{"image_size": 64, "translate": 0.12, "encoder_norm": "rmsnorm", "encoder_bias": "all", "encoder_parallel_block": false, "encoder_dropout": 0.1, "fusion_encoder_norm_position": "pre", "fusion_encoder_bias": "qkv", "adamw_lr_other_params": 0.0022, "lr_schedule": "cosine"}
Rows from block 4 of the image encoder of a small image-text matching model, named by matrix and row number. Rows with one number belong to one neuron. Each number is 500 + 50 x the weight over its row's rms, rounded and kept within 0 to 999. All counts start at 0. Numbers have three digits each.
After each neuron's rows are labels from the 100 images, of 14976, where the neuron reaches its largest size: "top examples" is what is common among them. Only what is clearly more common there than usual is listed. The data: made-up ball-and-stick molecule models. In brackets: how many of the 100.
# gate: MLP gate (encoder.blocks.4.mlp.gate.weight, 256x128), inputs 0-127
# fc1: MLP up (encoder.blocks.4.mlp.fc1.weight, 256x128), inputs 0-127
# fc2: MLP down (encoder.blocks.4.mlp.fc2.weight, 128x256, transposed), outputs 0-127

gate.68:548402466480502518478452531490474497537501423495442540486483570429509422497549431570475479474515496450464501473480487480503476533478402533418417506476405393588520454431519518449528517490488422424518459495537470500545421517556609517525455452448519485628554392495495531417563560521487443404587526487502511498592453522495545544496486459471509556458500586455498480423529443429439462628494
fc1.68:520423505457556391419421593511438487510447478552501551486486526415529462506370466498572581498563430511468453437526483566497555526493534557490522528523521563471531497481470545454434545492519482516395478575476459448581466617503455508441566478471503600436438431544470470466481586559509545481520551581526544465414418450517483477478492450563385506587458533478505479472468557554501460534541
fc2.68:426498459482418604467472428544392556516500526504552535531516480508452542452486576541439558545545563526486554497493550422458441557503509471620520512538610535449576507457518642500417487385547557534458538485537533518467568488471441573489544546519570529451510512389456490487519538492471467570458472416441528512601446491560458509532571500538467485500417511496411550455532468445480513454481
top examples: space-filling (96); yellow ball (71)

gate.22:430530455487455571485542465499466538471489510444550468549457369504499529414497478497462461518440534489608495490497610483512475465523520499579547485468592384468528498443529522567507500385498533551462550463446488488473498576622507446517526483598466457486493560474523488532484512500490460465567513455517556373508513502576530413531429468465464659549603491481556549529480417522503436539543
fc1.22:539463473577477517543622526410505494447542504473507528526511380504408519387593545510408454465444609454545536520412533488549524519548480562598583502533553445443523482483473503468475476409511409557528519416517412483507596530505510480509524479563437449489509528504495432443504486494547544552554524499503510454600541558543413425505407451467475551524501466459524528451553498571522506582496
fc2.22:459519456465393481550519466479520445462536525411406554523442433428366595471556532479510578446515587420447477427501492494473462568445441524551543488484474496436526577478585522594520478483513500478470482542412545474501517511486441511582480460516505519439500470525466550455455486496499479419520515410537597456551523453515465507480552389550429556486623483447518513441546431588506532569475
top examples: dark backdrop (100); red ball (100); space-filling (96)

gate.156:503475496561464479498545485545445569560434433565534465461468433513482467518535545586509525574532527479490493501482533568450469472562452409538522399543520570452551524534381523515482487602567467502538546565545482480586452580435485474566522582496500509484487470523463448495422546430524513537402566506507569525462617456457402571447456532527480468584455533607522453492573585575436497516500
fc1.156:537568507547545516492544480468419434542502464435525486457353473569531592497448506531539456568495563473492472499515463484536505470519477548513544436483456482538383521510584480528513547472473498532434434506555436502368496396477477454533447519504539488566558402441501543403532567542585548477463365505501509464456472475475449472530589458469585526436552519532479573493430393468522470556495
fc2.156:513469504569461479494417547515418450677570500466524410468547551538484464484476477529565551559509511537493528485514505501470544465501407434501486474592532453531465581483501430546522516452513562493465446421555526479589520563580403487513482398541411457539478488436541519477436504562414444495559474516473327512532492438479517516459580450521520451488553400527516485551489452488500446494521
top examples: space-filling (77)

gate.59:480434464455599519500505617540412454571436485495560478502466482425497509492504561583419429467478450470515509418488568492476559526378485409403539535445509547421432437546525485474412533438494536512506497618470445458518571530585549486476523483579557470516528444450437546437494506549552522504452560570526443404450528539521503497493422507512448486508449466401557492511527430465454495524442
fc1.59:472478510519544464444444467616466488422530439504481442468442464418501473502491564480628577433536491502584446499448532480549544508502444467507507528504443501470475550513568524558573508636471548519514560539562453433487462503504466510393476562451460552490426572487468436484487464503485394479476544505563353522497570475475512572513480612500468516436452525532509445496551569365534539479483
fc2.59:492470463346441497449503465596468465446545526555486457514465479440599623423514572422509468446426537582532509554485565454562496453445520412486545465449509446557504442472492565482457521539491484535402430490446570462485495495522525516411437511472507468437415493473441459492507492488419539494590510450534428477456495465490501451530551427505509551490529506413589415441540546533453404518535
top examples: purple ball (89); space-filling (87)

gate.35:432493462584558463490541516484417542411494477499508421543477467493543621565499464570551487461482561505483497478528508533456471517370474531575603525510496501367454537468471555465454602471487482474493498534525371530578497511440405510497489477467481460509459575480556496474434474495403489455466420527480556447413477474578551500441542430459436538520499491505473483510535579504583446477623
fc1.35:467417463487519562536591454490512462515442515544532524450469533595576437496500529505585533576472482510487539437441502505486546486536437511539530454472499562511446536531401460470485519467425412510554516561539386529562461405495465538475483479510543392460461498487497432545459439445444562522537518417533526512451543567574434462479615560518415376455501589523415527557542493434418481496535
fc2.35:482518482585561566539397541566421429492545507459529566547533434491580439506423493613520485591488562427598453567475535479533529511476487496542486478492558469479412426475439528465445525480430502512486539464531475527646603506486485440543547483526456511518479489507459488557565431576445451493579461566535494404434484448548575443532428477501592447543462495585525524475492508540504494517574
top examples: dark backdrop (95); space-filling (93)

gate.118:566592409470565493583620461558431533416504534427528467576463449473438506508532506463492560430436560493578470620501568465496441495549508430546498452479520449437477437446550506473567526467484511573549511507511523491517422603574483542494560465567507495425518544517534508533552463491449463532559517472502498467473531562507477532548493456511494665632550521451541502534447527566539487546546
fc1.118:529561372572524406521581490457527466522595488425468525506533469557432555523532624464491573509427591506479417478473475489613624487492467531578514521428459450463504472470523453495499476422559527483465499572489413466505549499467479525565509455427415480463450502520491516457527506514517487508474442503547480491496555480524505403471526362487508569499524473462482543481552508641488485599556
fc2.118:521465533353473597520507475437537459535493498446461541488491413495537564440561512456430547411505598530534428474573486466523469520451457522541519486475516545467444535464558472552527413447504522418470437455427510498492509484475432558576516405546553434426519509502445500437458465477471536440472484483533600460592504487527480511555579477561511578515581455412550508468536429550395549561417
top examples: dark backdrop (100); red ball (99); space-filling (97)

gate.237:473480440519504557430428503535468477551529443472560508479515431426477455460403433486441533476439430437533508392492432482504467535645519535452480448513557440477429545543457452437451505523583472460400452461404440507569421481496534477452558568433487549407494474472490601564520483480576431475391566509470534477437518500457514430561567520501536450495549518483501520496452468441541515449435
fc1.237:520562533496529511544437498582458491561476475490374551571549474564476506437514555524489575514490459516439515411499531545547506534480456545412435602495525570545495453480470537509516551527422484519547496537482501506577466582515533446507460565482527408507582450444468494476565583455545470512439546464531515537501616501455483469486498527465478498662373457492560565442576425465479386511536
fc2.237:496457460452515598525551402497583557462507505578529406605516564457497465507537512440522533423539545443516455417547566443399466452447517513484420527456518497496545460537394463463562419530537490514525482437412523518529406558512486511576524454517504505588487475406542474503537413470526501547421496433517476486533380424516529487482478549468469503412607512482521540547476424399488486490494
top examples: purple ball (79); space-filling (79)

gate.239:537531480467524475476456581538436494493507515522578452570520514504470541533500516590474491477431486485551514463436535549632552461463494521517591518567541524491436599442519439540463493438339500473558548416503484526486443369506543546474414437577512542445507561476470469448501452565489442435556508505422475488551515480429505574549376621554502455487532484490464547531536456548478459505456
fc1.239:470487544508511541419435507502516486533450439545562471436546569491499549497443508535563389498469532520494421482531466543472432485510544388504471554509435479567516538469524483469396610496490555480473519405422443499429438513435510417481487509572458582428469571509413452476445455561328468533511497551450492513414473496420456508512510538529563536521455423418531505502492527510409556559474
fc2.239:517483433414485495512544487594544506472418502444585521466450494551606531488499504523529461415448546518548425542574510381426419512513495507453498500527515485432434441557523549581479427543602478471592565446458499487547533484493546508493480576507460616484557513517510523445510435507468427481479530323456487496463507474446488519460399559536473494534454499503471460569385472522526446489551
top examples: purple ball (100)

gate.134:533608447441563499383492488465414572424545522531582527491483569412456454533577395525518525529561481475538440601472469484513514572484529498462600507425542471479495491560547493462562499503479462532550504464460469476465448482557518504534488490501514530484548589524534604523465418559391393490501591433532469513387488460469441487398472534572512526494526473421488481532473513500532414454556
fc1.134:405500484379613506459480469564473493486538480585510529499600509484465573503538505530560520479484545620532561474400533559514404467532500469409559560475499603489513520596563535536512509516437417429522631524434509521477430510560515529440496480501515538398412598520551583506519464532445520544502466483424475483447482484498463508554441532484483472494490502416512472434578519448477466558507
fc2.134:487455442440598524462490547556535552516543448520523492473484463517512510523466512581555531509542444527587450495482550481518404435436464442401529532535489455447473435647431572480399488501457453584595601497606488521447515463494525529505516528575459471433483511439569500508543502507499504487563497446548597461393498559465517526515434592523493484486564447503511400551416518516505430506576
top examples: purple ball (100)

gate.18:460501492353532559377563488435500565434525527449498424488525493516538515583568536494526391536555511562561452470565556528541528493517512404467513440528494460522478451476514592492563479555518396607454498419569549452520475481468518456447450544493500499491464600626439495547548441578430444505559512514510527553504508459490448473535493586535530523459551494427547459465512534572506558533565
fc1.18:522544413539555483533477484426493537549503530507409571515449541530455530546480459499497446504530566510568430506512523466532553465587543498473557557587523564480499488537561506556548417503534412537508517559572495535463484521552407487381483537545444435505544623483510541512526495444427503510586469481564548582505584435433509577513444598478612530433557475467435501600450546583526532515477
fc2.18:498495424424462572425516472558536473443558449461447508597506522527486517570539509485495487486375455390513467481468492509438407517418573500457476500563479486505464491486566516515538444540482470499557469428563538430552459408566527557511490540502420503446473501485550498527438501493516481612457439522540501462431624455503552597523442601546523543521450456542485451532451597598564464538578
top examples: purple ball (88); space-filling (65)

gate.57:471600513508565531482511512401619578445494534515566424487450546503498410539600508394495414563490530521480516588538555501509435436538454500468527494460625511441416547431472521433591541512520535443519547535498503473485499465515469480433433536503514490565517528500521474598555471526508467613424501419593453527493492435486471434589556488434453521471526549559508498444474427445510527473536
fc1.57:509638497577543476578509452423551599446486518509566440478541545432496418517605438496492505520426510512533505555483493553554477480592439448466468470446488508464474571399510457477523500499441390565543482458493511489421568510485496436435413524499458487551514604470554460598490468539485493549489471509575470461541445497417477479587465595375468474541514463536472452461444548436494518463486
fc2.57:555519467526569549509538463397513473541506486562548572443555491503464492424547530616430511546518486462534479496551415500426474562615414536503455547428547620404552593382548521551504498464483460537546499428552493512387552532446546518558544522569429462510563520547537506563496494517532560530479463493521485480540477460537480524496597605523470458573491529478453527494552433528501504595471
top examples: dark backdrop (100); space-filling (71)

gate.101:462593391523608521555586531478475456385469461544569490529485423524453556456570532497518491613440584455532458510550537426509526507463444490552548417418436490494485455523599533531431520516525572498458521437474450518494504495538495522548454422614481524450472478544543469494578459499479543498497526439535585407425492553507507453450561477492500561523505468419534563517476464646508484510529
fc1.101:435359561460481543447383445535490516497437448545565489485550611498482505500519459601520526556526430497528456447508535494522489483551468471393571481543458440560516529514439515494504472563450444492429423470525489485504511467485595430375537536413564437485585468421548477524458484504423548517477456540500490516405419453550534496479496541451451404532513552459488498535514381454472539447500
fc2.101:564527439520481467412422505516488503542532492556548424497532567489543462458456433564572431491525369527515527506449446492505537432500509544466516543529529507541520487530426515412484522484504508597576482474541427538529518482523494450433511550512455540499510517432548490480600556542500491548540446550430360561474461463542484508574406613497538419608456523576463561491524640432535519485544
top examples: dark backdrop (99); red ball (98); space-filling (91)

gate.74:478481559524527538429629473483471634444576506571494519572542531463454553490516434501477436481501441518564533548499586478486412414564449475582540561476378533471551416503493580596576479479543443514537500413539590522449495491554479460530546420484468531476520479504478536480507490576492466546483498465453534511465459507575466456499529462514446523440484501468499497525525510592398484645568
fc1.74:505445440448527465475412427500505539557436461479448472396457531514593478531466467510545532561385429500402513578562506485410479521409466479498513598510524557433442457541489519470518495532503598497456625497407518537590510424536517465475566475584512446483545460499522526458609484436512528464567482594548517542439449590587521539540499435544581495553505488507512485477462518470453502460479
fc2.74:506499566505454464455408630490423460564607509487428541530565512420527542508512497540546478551460543460493550578449549564518505553601474536566504621488515433533525487550394536529549498467514525508415474494451454461508553460467498489494500510516448529493514508468486615482509536602465523569576591572546461467491547458564605442552490578480566510576509465486505517527416534566538513402493
top examples: dark backdrop (96)

gate.147:460493513477537463550439436541488482590467527463519491560532504424547505482464465476627479438465485478476428461560469495465506510544619389478534528410528459484498546482488541492513479482501501432545488451494452456504563528420486427567440469609466533578451539454491563564508611498396545445456413414400479420489509548422476433590495533591459522440541509490548468578459455468528479481546
fc1.147:522568412544468578586450544603506466448519592568521502476460465549464474588468439357499488538509502455472492480519513608464499526524532463476460603503425437500517482496421528424485441515453514556462519504561552537459515507500487479539476430434406498532490478547529580460456479498544368462441488499583441438503483502539569515529406560533453438387495505543517435527475516458437560437551
fc2.147:521540611454464533558478495504443485551447442519407523455560494569588496447498525483598422408509494463483466480423562422385473490527511454454523545514459461506493458360452540481479490526440547347390518515546527448515492484587533460577504492498480594536439546544546465511490555459482483495495488590457433440466490486439489560501565472495530491447450467559496461495542629461502501522545
top examples: purple ball (95); dark backdrop (93); space-filling (80)

gate.24:415500391532509524514668520492389494534510423549547587526478482469408531461495559559522427534453594468448540570476527537555464524449391511406613402504452519572445490459520507497531531481467493564450449435530528494525475503499507480497522487515400539503479511563545484459545469519508532519425476473504523437453453553411478508600502509453457486487487477600557494509501501559511481634503
fc1.24:388480379517527528512541514483534482529476403445543569457498578565506496475528437498510512462472532514488503435414556497527477495427422524617566478450518400473516465531519517598542498500555526568496425425553483531495455458614474568413564536499498515466561537464438489456475501530468526471525505537496491509490425554423439519445523524518520539432563516576552668484599488503528419457460
fc2.24:465436512563407495503432553496511551531555550444531519442455519450553564511499517501590439596523567553448514520461460527513502403393585415433503557452431475481492530566548504515500502519467529548446476461477529479641537436547533404482569484427515469457498490525426466443636516505508459467556522488565453496526492572411460535404554567450500537456500502599566514473509470436556508545491
top examples: space-filling (75)